A small image denoising autoencoder, trained from scratch.
Data: trained on small renderings of single solids in any pose, 395000 training examples.
Rows from block 7 of the encoder, named by matrix and row number. Each number is 128 + 32 x the weight over its row's rms, rounded and kept within 0 to 255. All counts start at 0. Numbers have three digits each. After the name is the row's rms in percent of the matrix's.
# fc1: token-mixing MLP up (encoder.blocks.7.mixer.f.fc1.weight, 96x64), inputs 0-63
fc1.0 095:147163150152191133169118169120153050075123144183190111159115136120131140106193148129152138183163172133175159126118140149144180173144102176142135156143166108111111104191138133153119070128110115
fc1.1 078:143127184147117125131188147124171147138164140151175113131158137142166121093200133164139136143151161093123139193110070150129145136205142168165097129112084164140097185200107151149124126173171129
fc1.2 126:110167136134131138155081178098185140120097120125058102093098154103126089098138158112157142155155102184120158164173100151124179116191200153129093110138135132105171140208156141111119130146103178
fc1.3 104:123170137188162101134178110066107143129156136082147127127119156115108170199157132140099170155212147168145132125081110182112108181200197136137144164159111106117112143134166109123126123138150113
fc1.4 100:165134085125132084148157165106151164186133110120199156150085135155163176154171180124142188137134104130104147173162114103129156080155169105121090092127151116168091142180102108192143163119163097
fc1.5 086:150099155096167157149130132161122097171115181157171129179119172085116108144141126127178122083132178136142148178134090157127089146181184122092202185085128155166103094144135172134151118146177157
fc1.6 095:235165136139125125122122149105148101167118160158113120130157069133161138122129161122140157185171123144171150175168147154134141053119170167144104169133170137162144141124160074158115145126202108
fc1.7 089:160156136180195132145167163165098118137153128144090176114112166109125085187112150158196137141147115094144161171174195133113113164165123122149135190124156140115106167093095123152170149077138176
fc1.8 084:163153115125133148146176109155138172131195118115149115165143206103150195177137104127030127131112149118134179154202143119158145155136180107180151179109107119147083135133087131116137128128133137
fc1.9 108:091142141142144122156115109171108168152158145177158125136137150133139164079157117142129143193076121164145166170159143133081121163165112202150175134203157155086152146108151167123115095098192177
fc1.10 085:153151203162134151165155147132134134148194170123126099145140113104171134156176161147144132155139147076142139218126122089187182147168136162142077110136172090164143124197106141132100159125107129
fc1.11 117:126129143072143132143123117146113114106113192159176146167154158165094155125166137154189114195128184134131129103144099080168129139106156211177117093185107066172139142103159108136164095133119115
fc1.12 114:127165114111132090173145092133148147111099130166138149134129150152186160133142200163100151134103186133172063167134123125124122141175139162155097162184058072123103188161142089130183160150129126
fc1.13 118:090101131106098139158084037098181141142157191106162160148135090153171144151127104130136121119135141165181145170118165157118193121069129120142130181139120141100144141193154169146177143102103095
fc1.14 114:186102081198146130152142144129127110135111174125135086117163154135180124133207142143187152071129139158118138130160112163142155141108150188173131061159133165104111150188113152179095148114149100
fc1.15 084:208130146145149208138133110191143135090139129179170152150121111190192140115142145094126101129116120154163191124135150116130166172173105170170149145150160110071113165159101116133090149153123095
fc1.16 100:171149118112081119183117090166140143139111164092136159153092175135179124101125178076132098172174193143164150118160143170138135106165110136131106129101150150135134112176110169166134116085199053
fc1.17 104:164113126133181175138082132151127107101085134146112114142144097133162124135122172120169141124168148161137172157120178113131192148099156186155080118126204139122162038127185188119157133092120136
fc1.18 091:106200184115095133199122141169092126117168134135178125133127153111141143175122157183164141175083134159089132124168127153118182157187172094093111187115147119142134167109122152152144168187121149
fc1.19 082:154144147096140172074138154168059205148134132161157128154105143145138154182156156125145121118106113156126197127126164159169169121104098208147189152159160142164162098158122114147091122088102142
fc1.20 116:188121150146161159101071140153166177117192141124098154071117148172109152154094105099164180092129126156164126182177144122119140199160143141155151097115153119161125072182180129115136100108135154
fc1.21 117:197135136119081121151141074154199141113123099169138131167134141109116149221108126183126153150175139181102127087156112109180135156160142166161092086118095129138175164112170125123186152139130139
fc1.22 105:128118190161163127211131157189162172123126121139132124140147187126108173089110107170110122141161164151143123177080174141137172141151142133143115124073092098192061115176152122149148122114174127
fc1.23 092:088190135148133099141055145149166154158158184130191117133160170152131171133131182117163117073129169139130189175169143149131109134129155104128120130149164127176093124142146191122098176084148162
fc1.24 086:130139137190171117130109148117195164175138156112154108104118164152117113108041137126163181158177150126108105138117161152148168111139162186178108154101110154176119134155224126175134133132130141
fc1.25 101:181126137175133134134127190119133056190135146085108157128117152140123184179153150108099090144158110172187139178164155174142122142149173167175144123133126145129095145165131117098045097127150105
fc1.26 107:144136135150112151147131166109180144146151163152144101098115158103132074083063148146166198146076176175153151116150119112167116157089171177151156151125138138131181085128171157141137103141125217
fc1.27 108:242137040124164129136124112134186119142112140172115153169110124121161128121116193135152105135154161163170158121110128155170109137147135123207157145156147139113135151172138112190129128113158089
fc1.28 107:127146121113136151132163139114124154118156126136131086132190170063100147120147133118130102187172114068189154118176068192124162167198132068165144163117180111138148147109130117149083132093161123
fc1.29 094:110174132166115141135181185155124120100136147138140101130147144086131087134137114164152080153137209144171202134132164161133179112159116197090117155142176131177147183108137096158113143157148180
fc1.30 121:156157139187116086128103136149134157135112089138171173133121161123175149183207086113127169069092146133184178125134183125100179115104174163113152116070135128127192133131150118149147134117180129
fc1.31 097:082139133170170178119183133164136138155120156135126083130196098134177105160117124133139103096128155166183158196155126162115131140112161195215143147104144152155104136157111072162099108129147154
fc1.32 090:168178070200146173106140128120163138168126123157139086170126106150159112140129115224146103155146143139130099149160119123156150105139177158090124162143137128168065172095104159177134073140176131
fc1.33 097:122176170079112184133145179105170134130109084136148172141137126148200160144128163117123130115140128182112178140145088152086116186194108111152090125129087112184136165167140147174120172120189127
fc1.34 106:136123127084133182156074130113143181125164172182155130150098163136104132114153127114180117171181116142172119169099113124100151163089180148137184160135118154140057119097152157203130088124181139
fc1.35 080:174138118138079123169161130149190145146132150178130124127158150108169175182125146121109183160156173108160120159143203143115154132169167163168103117092156157111079080136139134149193165171156105
fc1.36 111:162165152119150161129151157096118109160124153124139144144152168043127089142195157096143161119134129081142211092152166125157129108129168140116078162086158154205080154111115165156118100169135128
fc1.37 077:142195172126128154160137146150176099167168148105112127163180187105185130151122179096149144149149170100142172158175164115136156114192109155181107143103140147136119171175124153080121172145177139
fc1.38 100:135159199176146128137142119126132183103162201147136114110091143104168135135140125087153164154145154171111143117133133135152178156162166126172126103138070088136122100194070089100160162186180114
fc1.39 098:154083152129162143130166116176086118110134167125105121179143106167119094170139180132067176093126136137185107204187150148180169150128156127165138195114142101169145099146139139091136154136173105
fc1.40 108:118081120125095092155068119124147203097160132176116127145146131169139175163140155133137120139161128172164110115178127072125141146169182115108137214077159138115162144115135091156130129183197139
fc1.41 108:147180119151143138176096121167149137075160147151171150149121057187134097117152138113196081072172173134106123171131154159101129181152152140139091159127104122181134139098139106166127119117194167
fc1.42 090:133188114080153114190212146162139164110224102129173157106164156136113166071112149143136158112135155080107144140178152103157120167130137197113107122152113152159151102107140117144149138137161138
fc1.43 085:115128128172130177160109146168161099139128098113160090148158158127133164108111188106130154133097200110149151152122191087128192139160138065187130171106189177171166139111129163130102149130161159
fc1.44 104:131109147134106189156153161130130116116119171120129113136104137087152161086123177200137116183178176115113115145185158105101115146126181127189087125165100109123152146186157161216146149100133091
fc1.45 096:103093085181156138197129104108130231133142134163127150161153115146163167162122121169147147140082158097126143145159144168114112158152211124153084122146132146127130086191183146159132158100134127
fc1.46 102:175128083174066155144156155156159148130123151210157111104143137120136128105131149088177185154099107157175117134141135133150123089137132138184135190094139155161082164139079147195118185140140154
fc1.47 100:190177133099157179139113132118133144158172139078180098116127118161124172104147134157181135122162089151153184172166168176098128099163128104129117082135130159143185196143095067123094149127142162
fc1.48 103:158133110138150145108110150161116186176130122183148153118133117128153080133102209133140105097152165152174158108144128196051147111099154136176160196113149133167115131083144159120155081179112156
fc1.49 070:162120147165088111157186121179138164159157163154096174141126162153139116136111135126155105133124141152188166116239109142150161179180184139137099119137114134122141140147155169109188139134138192
fc1.50 097:178133114140111101124145170106171117145141152090134116150091144102133150201100148119111119137203155143113161184144139129061158148159151179114148148135147114145160126143098131232130096202162115
fc1.51 110:145142118167182143115122104155104112173139120200154107126136119135174099154128117163199117178163120132113211117127171134093145115184122109128143112207100107129119127152221128130127091140146085
fc1.52 104:135121173115119163076080139166125121127150164170177142158168106126155161102144175147198106110198097136199153152128145134147134085108156128142082134140097197094131142124115189184165132141098141
fc1.53 105:172154172194135155116115129136110130079132174133157145143123104168109169083142127139127124136188141133165177214172157149137153167135139179086101133139090121083056140188173164109146133118135115
fc1.54 088:175154150193142135116132136126159142125135149169161178171130083115161094180064099178152162167154068183103141124102157104091144185120133150144118128081162134141165157133140123156119161169176180
fc1.55 100:122103134148135147130169128149155158153146181183127135146161149109130141136179112157135160187083139120073148163164164089113163090176117114146136178142136166095137166073123157203082136146192073
fc1.56 110:149082167156188158192056118119114122157181099117113186154171150152121128130140164104084100167169121134122192160178138143134141155172153137142137072149106115133181142181135133121076139129143165
fc1.57 105:137155156112141159170093072174136113126152093167173179095160111180135141156100118125143108088126170158132174204144172151157071097174170133124146121088157126152120154165116147114151169115205123
fc1.58 110:128180122141103162137149118164115169151142090176186093104111193200116136130085128176142130124134115068135176181121128100168200082119124163156101141098160157154194156104140162147130110117130141
fc1.59 088:217154142091158141126126099177122181166139120163115103168141176135150189141154162133133134095098160068177167111150107137090208112183136163171115141164105159144171136129156115135160127126149121
fc1.60 104:160152151141164151143118094167137123188071083186069107143100093140114167096161132138125186153143192168141144149156090153160151150180170143216131149122117098118125112117148071150154139143148140
fc1.61 094:135150122135184168147136142136226111119149182132129088111159147135132176191138117141129139107115203165142142150175107134143092084211155127202082127137149144138134111122133163108164109159106105
fc1.62 120:163133189143138099138114172075131134150190146154116142151102121146119174149073162138124140141100184212159166142134128150097144088083129175169091171080171135149117185111120141097172138137157091
fc1.63 094:163196148094120190113153139110129097091156087118142195144125119159112148159138103158164161112227130109150158153118133149141133148165150069166139186183162179129100128162111154160136095151142120
fc1.64 093:155174161116140161127097162125119130154192118196146159085103155185153146141167164176194112098133154141135105119121143137179069127141186167144107090093152122110163124137165157188167153158092114
fc1.65 086:148170077097151176159082058142114107172138141123167126170168110142155124134150128123139124156201196145095180148145134123144148156200127142175190148122127129141152095191156130142158092110119157
fc1.66 104:154143174136038159161115133199166139158125171156144150111146126141158128163052187137175089180133203075148114130163139120139147115151131082138122097127148157126113136116175158114116123121162091
fc1.67 097:151194147103150138115158139075151180159145088140140168116149154144177109153165148127196095088181138133153084189153156162135160126166131148129117156086189079151105211155112124131112134127114111
fc1.68 104:167122118132159148134156109121174092169171106136141179092153148169095136137136142155088132152132118182133164128152150114096192132114155164129147131151061078101162093183107168167218110149157178
fc1.69 079:134146152139128161151125131137103101165099184117205120149132121122167168124199153158127149084133160109199152174165145161162173075109172138175135175112171107143104105164157147105116099180138170
fc1.70 102:159159177108099159149163104145120148117165074099129161117166164133123125111120214149096152103148134143141149162102066133144124182132128157181132137122142113164126137081139188104192161162216135
fc1.71 101:111147174155148126172074166132121150091147153174157148142158159147113127135127160130130184136078133120108174184166095184175164087183176133114149119140112103129190175086197087123105135161130134
fc1.72 082:137198103118191191190129163137152145145141127155196093151156135180140115099145073173090167156117153119163206179144162119107188114160114153141153177137123131092108139127133112150129105120124131
fc1.73 116:118159186118165087139143125125150117191128094191180139107121151196114155128105165155142175124141156098138189186077113091090173146146169103166154094070118142164157150137156161151103126154133109
fc1.74 097:150099133133150166156165086168104118171064207117151144127094152154103181187127154159134121117175159119118200171106153146116167143120101193140110128171138088143165132152116165134116079083141150
fc1.75 091:112120160069155174151185152124109148187152131156145125167074153158115136078147160124188138112124125131178139136151129140134150197192152174154137143154117140165148062188145126182141138161140087
fc1.76 104:145135182093185117081140132106111170117197184154115151150154125134196181167102156193158123110128091113118169167099123123141166130138137135123155169184158098133142128150150101125155179059127159
fc1.77 110:149114165176114130136160142140162125121165184108055172123188147126155079181138156109160146159136197181132086171147119124176129146143169162116188116145075126135139107117103087098151148096178139
fc1.78 115:099087166160179092136154176187128065129125099197119141091141082155128096122127147177185177124113126156160116109132157100166155109185106148185127136098168146100110139146129178087144173145133095
fc1.79 097:140116183151213109155157148151185090089070086158161157141176152118143142121153165164106087184135120141125112169170146143152127159153165121060136140178148095155140143129128170102156131163097086
fc1.80 117:099098137094138175118124177138175148171152144173164200159180105082125192181118172152135123124148120151168086155140127127157074155132122145182095096101149121106162126044139144158125122165121126
fc1.81 119:185112160199157034145090156098109124074150179119108128166112151140125126119125140148160114104176119138126137168149141148098181113154147173137084116146139137104168086172119160154098150203144168
fc1.82 101:141182115109142136177163142110166149122144139193123211121151135147115109117178148094174159131183152154141174159151154186157105148136175132184206155118093101145109133114082114091121102090147115
fc1.83 094:169124136137103085061145147172161108205139173149134121129134112154159146099149147170171088141075135172173126147135148127121139115158186154134105159130160203103108132114131201110188178129145111
fc1.84 091:155152132154100145112088072170118112103152159125174169134097091129174196200146153192114101152156076134098141143117117114104170090134129169207104115127154125131175138150117154149178125151170168
fc1.85 108:116170107186129091115130196095162191161113127172156160133129119167110070168082135112158095104205174121114158125139091135090135185150133160083144166168170123137143117084146110132134116180142128
fc1.86 097:193121184159143166103139118150130106055160121114140142138130118147109176155142120077128142069124174156161140183175185134187144095175110127111105146176101151105129134125120149102200170174146113
fc1.87 109:142074182132089187168129132124165123110160141158143116120152159143155135148138114173137163157182108142110126150196103161182094149125084190067084159154116160203111102085128177150123149124128131
fc1.88 095:151148096156168140125115161184123167157127122151151181152131141169105141090155130142106153101096175126152109140113083219153074184136187125130131140124139153166156134166101163110135134106228150
fc1.89 084:144107135125159134193096140112189167142140151153146124158112139106111179162123127152171144094130097155119129196188167091146139161115158135193130134107163110117147137156112094183172151135234117
fc1.90 071:169197173172197174142141137133126146120133112160177162171085154109154139132111097151174107080120114162159189193157120083131111190159129141173161153118167127123127157157072147139134138132149149
fc1.91 102:123097153152169118140143161164136141116183149131176081095144124110113151169117147119133138104115138155153118165153133109123116096162239140108195190131123133187145153165100194112147058114158133
fc1.92 087:148161169126145152147092125172169174123111111132117139098137079172133150180171116139119161154173165163157171188138120156151108083160181170109150109122123084155176154187104089161199126114134167
fc1.93 108:103170125075156156186072154125082126135172144110146139169153152175159172162138169109137139110125088143143109159156101167113217066140147144077086130136174136131158088107112169153123157114131177